{
  "crop_scale_min": 0.8,
  "translate": 0.12,
  "conv_stem": false
}
Rows from block 4 of a small image classifier, named by matrix and row number. Rows with one number within an expert belong to one neuron, the router's apart. Each number is 500 + 40 x the weight over its row's rms, rounded and kept within 0 to 999. All counts start at 0. Numbers have three digits each.
Before each expert's rows are labels from the 100 images, of 14848, where the router gives the expert most weight on average: "top examples" is what is common among them; "patch colour" is the nearest of a few named colours to the mean colour under the peak. Only what is clearly more common there than usual is listed. The data: dead-leaves pictures: piles of overlapping shapes.
# router: router (model.blocks.4.mlp.router.weight, 16x96, trained with AdamW), inputs 0-95
# up: expert up (model.blocks.4.mlp.up, 16x96x96), inputs 0-95
# down: expert down (model.blocks.4.mlp.down, 16x96x96, transposed), outputs 0-95

# expert 8
top examples: textured; earthy; dark
patch colour: brown
router.8:548450459427506523467474461564518513566505444467458540532550517476516511486510470502552538422458465554451486463481484500452496516447557496515450486508424487495442462508464433509502480477479529506486472506415476459429410529545528547404477446492496466530478570496456469550554492476449456528
up.3:515518486462522439522457416547555519578515486458545560502505472532578523514554487411487501510510485559485517496519427524514542468510491461562479454522494451446459470522512513494457485470480528409505465454507567526550541536571559458415521447490482533517549536554486501428501511566457495515
down.3:525458484506478508446515546474487466505593493540551561480564487529513541485475532509481409495544459439450441567485501555536530435554585509448519488489510439527557470504534535476533431521528466551458516505487445553450557468489512556481436548516527490484464503527505504477462454521533585438
up.4:478499519519486473558540538505492399509569511505541479473490504521456492453505462540562434489491555466489512536587398533484458517464478547508511479563496480556465459494488489484492414553489513443507525539473519520462423514589542514540595517570508480507508464522507551465533524461585476516
down.4:532540523449471538537519518464528472515517441554509537541504546486507470504474463513509556391425471563525435509491535472499502524468517519501466556499432445459508539510466553459562565531526563538546531358489508581519452494495500473493451508563508448480520511479493508571481551484497508538

# expert 9
top examples: grey
patch colour: grey
router.9:490502553578493530448494537483466500474493523510529385485616518508523460541445488490466471405543436451546494413543434517514482537452490544473480473523450523468516442529601543478479486509465486533484486548486448493484442477487452506513523527478514497496544472440538518538533504464426513526
up.3:517565541516501490514500535532560473485510496521494396488468538499475550515458567449520495379451441474505489437535563490490463500497551552516513454524444488509470471517455479478452468513488546506457360465491482477450488502498537525483485490461507484531458418515549600524481484435490519503
down.3:513495502534575540510521583454563442459491456503494465500565584510548461483484464485569505471544570556537484527518462542479530504522472425475415496497451545479576507525439570485548540526558449500483505466543526506547426463495549441520527530485510540488551550465471447506527493512538455499
up.4:489538517513429517489526477535524535510502503528452500500485496481463553472480498527514459435453509436506490510507464460505520446485493467536497450485516500446416512486493474470508447553528471420433501434392483560463435544521530647475512486434489500539445499485494489484512459471463391493
down.4:554551537486492485545481450551480505467539466509523520519474483512439510427629474506498478439471507478511480543466492456465482491463570485455535538492538442480529529491493451537472482550562478517511509453412495520559475454538498540464498508531426506544422586409539543490552499443496508463

# expert 14
top examples: pastel
patch colour: pink
router.14:486507456536511495479532473463467559442525514519501529524446460444491445461554556468452444549476435508548487558445511485501459489571495412503523474435533505490488572503511413476446538582470452494540508467503533473516569502481451488547484462515442482445493601539455526505471520547502549537
up.6:489493484567491473446462518475469534548561472482456497440566567515561479507477498450530485435495528488529542552486501459554508555490486451497518535425519483463483499448568515587458448470509495488476485510410432558520447449489475551430480521496410533478475527501601456477489528462525514478
down.6:451451509455490477573534450555566454471482461514532546403464530546476486499527445536557459511470483467524497517490482542496507477475527530484514480482420471583449433510545463457508519506440471532453568527518476532493543499477537545551426448549507553548544501418532565455514468466480460533
up.7:435427470496458426580547496498508514431555454459557539520484556454559469450487495453457533447444493526450494444476482534467570497517506465574512490574516497451455535462524533519478504496488555498468527429495436444504508544514477553488541477527505426404462514502514457517540504495483549505
down.7:470482531537526529497488517463465539491458496558464485414543415485489483498543515497494538462465505511622555486458450492461526483453465477539551495492538523542550501528485484523514496478543509450450480514494466577494460585451372471544519525489500560497573443524489551509513570522434503515

# expert 1
top examples: grey; textured
patch colour: grey
router.1:545501501532564492465553487566443490478506495537541447488561541501527465479456551418466459571512545558425509499462508464527450416576559471494475433487534549528506535538472496481540492548517501479576497483559519462509483540464478462450453478586529473438484478523555527435495516470530532535
up.3:469528502491497526571527476538538513503534505460496409492522495464498551528480497558489461429475530512508490436524527554509470514441543563473513579498510474539575566474491547506517501419441467606496467558534519535507506506561529505592483488522506502517513401507473449462508406460532487467
down.3:466501496554447450473459464475541498477517421493414450452475480535517481494559438543536549546481549433505433519497477525499508498483437479508512551498454471529552489515549447527481533525510513494405467454509538580550555528475526553501461574571479461526464513451498472525504452558486580453
up.4:496519488442502538548553469526485544518516519518546450481498458493492499508557553483543513564512448456378605521524513525476490490526495544502431435560488450562505495501524540475451511484490527519534608459574478538457466511481489494521538496494516547488492527501498572579598479452485509549
down.4:501487497554536477509491525470533472516513531457539470493536543397519388556442541461527504486463472505513570481538504505523465453500534455504491444561546555487441575439528485518518503442464501477526489548451468453496521503427537551558599504419508520463473498552492491513537526503550568470